{
  "horizontal_flip": false,
  "conditioning": "text",
  "objective": "epsilon",
  "vocab_size": 63,
  "hidden_act": "gelu",
  "positions": "learned",
  "beta2": 0.999,
  "max_grad_norm": 5.0
}
Rows from block 8 of the denoiser of a small text-conditioned image diffusion model, named by matrix and row number. Rows with one number belong to one neuron. Each number is 500 + 50 x the weight over its row's rms, rounded and kept within 0 to 999. All counts start at 0. Numbers have three digits each. After the name is the row's rms in percent of the matrix's.
After each neuron's rows are labels from the 100 images, of 14976 (inputs lightly noised), where the neuron reaches its highest value: "strongest on" is what is common among them. Only what is clearly more common there than usual is listed. The data: rendered scenes of coloured solids on a plain floor. In brackets: how many of the 100, against the usual share in percent.
# fc1: MLP up (model.blocks.8.mlp.fc1.weight, 480x160), inputs 0-79
# fc2: MLP down (model.blocks.8.mlp.fc2.weight, 160x480, transposed), outputs 0-79

fc1.145 074:509487524487451518526512566528440524467501478520558599407483586450499414560489448487546474544542473487589526473502577478427528475476522458502408425500534521527511432552578529527565544478432606600539410430498633474528537406602496551502456531
fc2.145 067:455498479501535485480518616389533524509587510493545499428508526549461558433456452467495475524530495500401533440500473558420550560537488437453521455461428457537478414471547506592493322513455521462549490483477433566502341579486503482443557491
strongest on: pink object (46 vs 22.1); its colour: pink (25 vs 8.1)

fc1.240 072:457511496508556501544467540538535475415600418477451499472500505600544481528481470440492525532481630519464455441471519442438547542461488513498574483466535517385491436579498518577506538510562536456531549602542548471506502499529491411436453520
fc2.240 069:563456510556494508521510404475425512453541405483492449472419469541420491536563601613473593535541492520454405530450501500543467537528534510457530504536468522507490567460459517517513516516388540537537581455410503500406594546528477532460540472
strongest on: purple object (66 vs 22.8); blue object (52 vs 22.3); its colour: purple (35 vs 8.6)

fc1.39 087:500557485528549532502571525483597545445503449486476471475485538472559507469472463459539426415471532531484584497495456604519482521464479541527496462511560511521521422562508570444465537508417554476467504520434487504436541519535557518463468514
fc2.39 084:519484456492445398453522421476370504429405528487507525484527565484624524471362515434475531617461493526461493520520531568486457479508509418471546483578520452414546523475522453500364415476543518554484542445486507520554459483451578465446447491
strongest on: green object (59 vs 22.8)

fc1.144 091:490438488489479477473509504427457441435459510368436531526512451527450530558435504490493463482493510478461499555571564535475495564405576470452537410461509446416555512568522436464577519523476488517584562512461537455485457391409492556474480490
fc2.144 072:577546528466579379578449549515516492439433486520493537475509513579560484604571601535499532429534595453470539474474486589483568409556570449589509516433536473462492519559491548512369457465457486442504599494448518504458533562519515430490483554
strongest on: green object (52 vs 22.8); teal object (48 vs 22.1)

fc1.3 096:364521542558570545499507470529510442467472410454454451499517499488585527513431560493536495472508512492506601477498532503503533520469504454502453406536437569528483488531519568460478494519515495526511376561556553449519463463545512519460510516
fc2.3 077:393539547463490519495409470516488479485401561436488539503439556352446449521402509409547582498537519577500557499440428460461537425445556511529480520476504463504452471456486478489533524473533486502444505504434531474494462530503506476455465549
strongest on: yellow object (57 vs 22.4); orange object (47 vs 22.1); count: five (43 vs 20.3); its colour: yellow (26 vs 8.5)

fc1.33 075:509534541482525503571543498528518517458597509620396500434473452477376524472511519488540489569509591465474485451507459532492518533416550505517436424468541491479514582509515411522505481531512558512504487625526559500518434457523487439433493600
fc2.33 069:385509421464591440460466388590450496489483501567526458550580489491523535500619448530570536418498479459400511476536499420537498445472547541481508574541506473527514465489518553483594585516509478525477501594398513463554500513457486540618575483
strongest on: pink object (74 vs 22.1); its colour: pink (29 vs 8.1)

fc1.248 081:501442488559541551576562521386430508535601444491494427470573461420459482415523471513461554518478506433516507468454527499431512536368435452497462502526551524459543459524516523527579382467580622531544541527463431519511512564503465492522441498
fc2.248 083:490478583477526519451533550574511557485481488499591569416574472538560538490541500475585541418484490453462502485547483506478543461419442481473545496541511571497375501517460543512473425439466408490498498455493461553491457574421527534560477486
strongest on: purple object (59 vs 22.8)

fc1.64 078:523489555491474520592505481453486431558482448518421452570533536447448573488556495525526503610480530405503498562523500456455565570518617438440505473479559398511490491507454516509584592577481422375417486474486504496461503431521433550520436486
fc2.64 066:458459477512585537518491432535487469486498487594551604496499570530424466392573416512520383460531473524490443457547568469549481452460418515465518471493469590479497469377474516538443413515520519575507551553490474499482474552447450509458512520
strongest on: purple object (47 vs 22.8)

fc1.345 144:470506444601503504545487545471399476527478483495457563571426462528523476524582573460552527546421521514453547608470440482532523511531467428520497525553515443552569586536474437583508571556481477637452446468472506476495453424506488458476512539
fc2.345 169:546478429468603486536454509504581564385540495503484507535463536451523497463520415565561507519534503460399467442471424583464516482513393525524516479437523484444504481424479518441528543465461436464543534573500413531495488459475537531458596390
strongest on: yellow object (70 vs 22.4); spring (29 vs 11.8)

fc1.467 147:475535526588489477490401575462452497567575410562547489474603543521408472532562468497577432460487528524529540534459556575588502573503610508430455352444480456521522486532467435519566528594488439480438456459463550429557497498557638579470563455
fc2.467 155:482518467447498532503554437531513499400526398651509514474569421535587491519550554543466458420477489547520503500367565486414542451530543496394547428538525482553546531528598534475505514475473572510563535380497502481533579522542615431458549499
strongest on: red object (97 vs 22.8); count: five (43 vs 20.3); its colour: red (33 vs 8.1)

fc1.445 109:492484468514449493440442555497486502532424418486505476454453457521574530501476458451444502549424631475422469563542412526494531517522634405550417505517520507513577442569573530613470448494527529485501535560482513471542525416529509554469472517
fc2.445 095:421522498594511396468457515573513436464401499473518476500480518516555486522468570482540430441642390460454599633500480521497421515525536462619520520457437516495469508422483504538456468500531478550543506530392548521493574541470550476465570421
strongest on: dome (29 vs 11.6)

fc1.23 140:497522466542512534458511508431370487562497507548566483531517464477437443499638508485462524475482556482544505565469521546439490569606431502520593483511476666445502556575614592415532504418443514555492429434478505468527502497566435508539552519
fc2.23 147:446479397542544497513497491491543478491510466549477450465480457493446520530612491522564522480424422471507527534578523479538500377511464583526596561492547582458546452466444428563524576486454532524458509427517520537484506497493456496535509552
strongest on: dome (29 vs 11.6)

fc1.172 139:544576558588454549494463535456508535555449454473488556497606593508465520435573553543500510462512457451499585577469421528465516485511543405409537419529539520501535540464569492494578459463432433494614517469496566438538481467421523561475572458
fc2.172 126:553542564453512487482579452476473572438391419591484540637591477560527520435504475507479511481526573467443541516512392522469539499535532600439542440546593480461426517571468499600521417468460548557434457444485545457483599508472515490496571525
strongest on: red object (57 vs 22.8); orange object (45 vs 22.1)

fc1.48 084:414545496512517491472476518447496483525495480535541421518403461564434427516535439512503617456502440504472426456515548544555551534530489432448543532478466539438542490533523493518531470515480506472464459481373581543405480502519475475490552563
fc2.48 077:433446455508447473506540442514562496513430541520380464523533471438530543438417540489571458585487565602506538538542539591478499497560540523467494536431449452478452503531409544543532505505517477551512537552550514577499492472440532511442480506
strongest on: pink object (61 vs 22.1); purple object (46 vs 22.8)

fc1.178 085:403523607484572591495428496497568517562518457541367519511519575530475479428534462538499608493511494452555501509552516503483516514531438493461430534541422561506596572477446528540496423460487546587562501534442454505512468506465499462427417575
fc2.178 079:598452453438496525527425446376548565444445483467554502503542530467476522503563450477526458420517527569506468509638505498463541519455593510563481500496496525570517585567525512419522531468518562449559425388504521450503502473502528607591443499
strongest on: purple object (66 vs 22.8); its colour: purple (26 vs 8.6)

fc1.286 079:496574478570574447516557510438558552536455456406640531495445422470585499643418588498438473509497570571521546535536478539565539531515557445437405471538363508527550415454446462462542505462473507490499555434536484494540548438466538472484478543
fc2.286 085:611550457563532485455546557604482396461399459578532517515444523548536474453348489494530518479499528563619462533445530530485545445451505424543471570453445476457464498549442446605467460480517501519503575563456555560508507484431502457491477476
strongest on: yellow object (62 vs 22.4); its colour: yellow (37 vs 8.5)

fc1.330 086:444414556525475575551457537420499437479501531482417512475497479464508655471466460433552540535450611494486559503523456566454471633371582483522518426451556505497525508559515564542473393471537540468505571539521540506546431494495596519509427566
fc2.330 070:477469518479544508496434516511438544510460493535462525513531512523500536393577473494419502433599482497520559521439479497444422471529484479585519532612510528462518522424519578574501464548452505475444477488442438489456509531542576584472467512
strongest on: green object (60 vs 22.8); count: five (45 vs 20.3)

fc1.19 080:561503534519492566511563471529511397525467490376548548475504610459464619542490471485527446575483465470462619539536504504485471485526543513492481496502496521527538496487555516558424533422500608565439432460545464526509539412525543572550491497
fc2.19 066:579596507512466486405486486462454471505510536444466503418435449517533532456524496482500543404451579487504439490538462500510511511521489514555461513553509417517439502568488499462477471480479467473489603477542386484482452515397537531385434517
strongest on: yellow object (74 vs 22.4); its colour: yellow (29 vs 8.5)

fc1.429 084:526550500503369546619571543531504461437571484547530469437392503556611449493491467428433571510478557502563508472530453487474561533536560528403504421470500467559465544472581495496526454367377530514504509520458555463494475489538520534512466541
fc2.429 075:561527508518557493500553551425477529489520472527531467547576683505543504455452412370520518543521498511511531496431483545506608430493436522568449542554356491497479474524436474562408469569563570495520523485499542542497532473473583532506540517
strongest on: purple object (54 vs 22.8); its colour: purple (31 vs 8.6)

fc1.262 070:558506540470530467515394531565541608474460447466542477497550461412482514537507636506573429520479519566428591611448538556520513504495508466568523504448577492486511544488525456501397417483444496416507530480441544495509564482483599510567482515
fc2.262 067:404580544486466487525507501503516423526547663590403433476454455536499526486517522536482498424472485408341453570428428511509477468549504521546471500531639421468468446475461413539525473489531393511502470515549508404550404449434519431552521448
strongest on: yellow object (49 vs 22.4); count: five (42 vs 20.3); spring (29 vs 11.8)

fc1.51 151:470558586567481587359545506515429534468548513492521472523440410455448472481600466575469490532489511483489518528493530557471536502638516508548541586457443582473454458540550500419565433440430525519469476431477471438466446520499486471517541549
fc2.51 162:515480505550584429475567513516539471516514514520467436538469481502493524507555475439528625497439462438521478535434540511563506494476526565503558544561495548519561562380461460625604508502481519508519538576482531529500524492534459501496544478
strongest on: dome (32 vs 11.6)

fc1.226 077:569493485537544481446461515530477579609475403501421477565519502459570490496464468516526569586475545430570542556487468449509605598464516389488484503546416449453464455528610549434502506497489627563484505502578434472523455501604479524438481462
fc2.226 083:522532569601525487506500511528450475577499454540489487542441635563452558455442575379531456433442453487444412474581488520527460543451506415491637456454515455502513491367443467486470472439559490462457497441441602463461569563554532487426534453
strongest on: yellow object (73 vs 22.4); count: five (41 vs 20.3); its colour: yellow (29 vs 8.5)

fc1.0 102:449498488526391498534479495551553489464462514430583628511543450535487496570421545506528563453412518509386501513569444488500456544558549447524531463499590522487514495591516473505415539573578516465581508490431555461533516464445570427480486512
fc2.0 083:569498520512482399457428432551634468413509474430461487476460395547518544547443566572562469487509465497476568458479529566459502477530531444518478471534524563543489507433439592513453451525518495474498498479418489505427523523412599510560544501
strongest on: green object (47 vs 22.8); tube (30 vs 12.1)

fc1.237 098:452473547540492604512475497467466512537491406533467492511384457469513503500476410481479595513498477517514576485469500526483523495396576511462524511479426524520473424551496541487480515534479460536479525540483505464488488542508442531541480495
fc2.237 083:392541369567506429455497506581547465481413525450487444499508521519475504482389519523536527479549476558550526536498547513455541421560463445509383458392479408458431469535504553561467535495472491536519470485529555558513472399467506482391465450
strongest on: dome (29 vs 11.6)

fc1.332 084:479509551523525578484495551482510537551576558394527457527550448432494516507502504466582512536463546525494560460456452444533530492553464478585413422484452487511463486510580534485484477450477581624562505564429578489459487559551454501524447550
fc2.332 086:459519461511541471509470465509494507517418438603555524549393489594495475438476531421512455465508505437531568435521510477542478580515499480494555533539442551576374587484464435537467448515512499412531589420539496533519483478460579499451576487
strongest on: pink object (45 vs 22.1); spring (29 vs 11.8)

fc1.139 079:501511514494445511496460592463580487527369544422600623494515523466507552450515482497420419568486500511478538489506441489511615504538609462560513483461509520519505528451383496540473567537466475448558444445474516516507474406450456546507516482
fc2.139 082:518406570481509500431589513426529409499501523516476449482408582495482508498552553485502497459580425479568502456543561464540434422538467465533297511486536467435562473580433500501585449537456480491515532591502511525494509436531673471496563464
strongest on: green object (79 vs 22.8); its colour: green (40 vs 8.4)

fc1.407 077:537571501495485484466566522539514440482540500557505407467531492421496438509457509506470564487595567522452447584501559563397500542488541459461535418505563479540444534601593430424528444489526530470444483532569506409545484546464536607518567482
fc2.407 068:333517519546598545436451532485544484536493479508457490579534513489604500561424412572462397530503507498454459537388461525424593545515549508475475430485452514567443528486497465543421459502530473489472490514414503484497540509495535472532525459
strongest on: disc (31 vs 12.1)

fc1.290 086:473579498552458624476507525517546442431517420592510595475518549561493490590454526553562508480536475534424489492517514410479556430543457625379451526411464485504506468516518464516463558479444478506582421505497550440451354559571531482521468433
fc2.290 079:445484513451483464519534444528531430498429513467533446518438490536522589444355489477522535533530491560543536509394458507540486589515506553493533417476508493527390493419485389461466517514416543448606565481531447517466485475479525476517459461
strongest on: yellow object (46 vs 22.4); its colour: yellow (26 vs 8.5)

fc1.168 076:493557537488514465431486571600564555444513409436559456486478546547487490444537486446388430511492497538452496469437445494440448480489560436574526443461505597424459533513393572530479497446512450534446468479470499453477507538484499508473445456
fc2.168 071:408514563480600551453567541547485455511477539593487476399461486442365479457485493498527553573509589422409554513479454558497487529516448537585394493483508526581524582494496428479473494561602500502513446549463493455491472505594502478521508432
strongest on: white object (46 vs 22.4)

fc1.316 098:563470530526509483526492541347492490515477588517507482438463387543499451474519597470477486538561580490568456498507575633481535575543568542611599427517433580527467521580498517545520568462487490483386573554478525481478455380452507464551515569
fc2.316 097:384528486500459465462468504412413558460416572488497533495477527589451507444540419492467548547484507573573541490396479507497445438559530455477534564486506584466569491496507444441476555482593572561526405552558573515552482512445489475562488521
strongest on: white object (47 vs 22.4); its colour: white (25 vs 8.2)

fc1.123 074:518566475471523467479504553508460515563631499517508469477483463422496409505480570480502502543571511486513510525484583453630574470489524408517478395474402572523470478479532452497482485493549483441471451578507450436477469530438464502534616541
fc2.123 066:448620453600558560521444552530564433504512539504481510515549456464528506601457494500560575498433446431485488527494466534464520546581558494534356477526466486501454493507563523492533522494454419510549502521497538487495536604480484456520505489
strongest on: red object (71 vs 22.8); its colour: red (32 vs 8.1)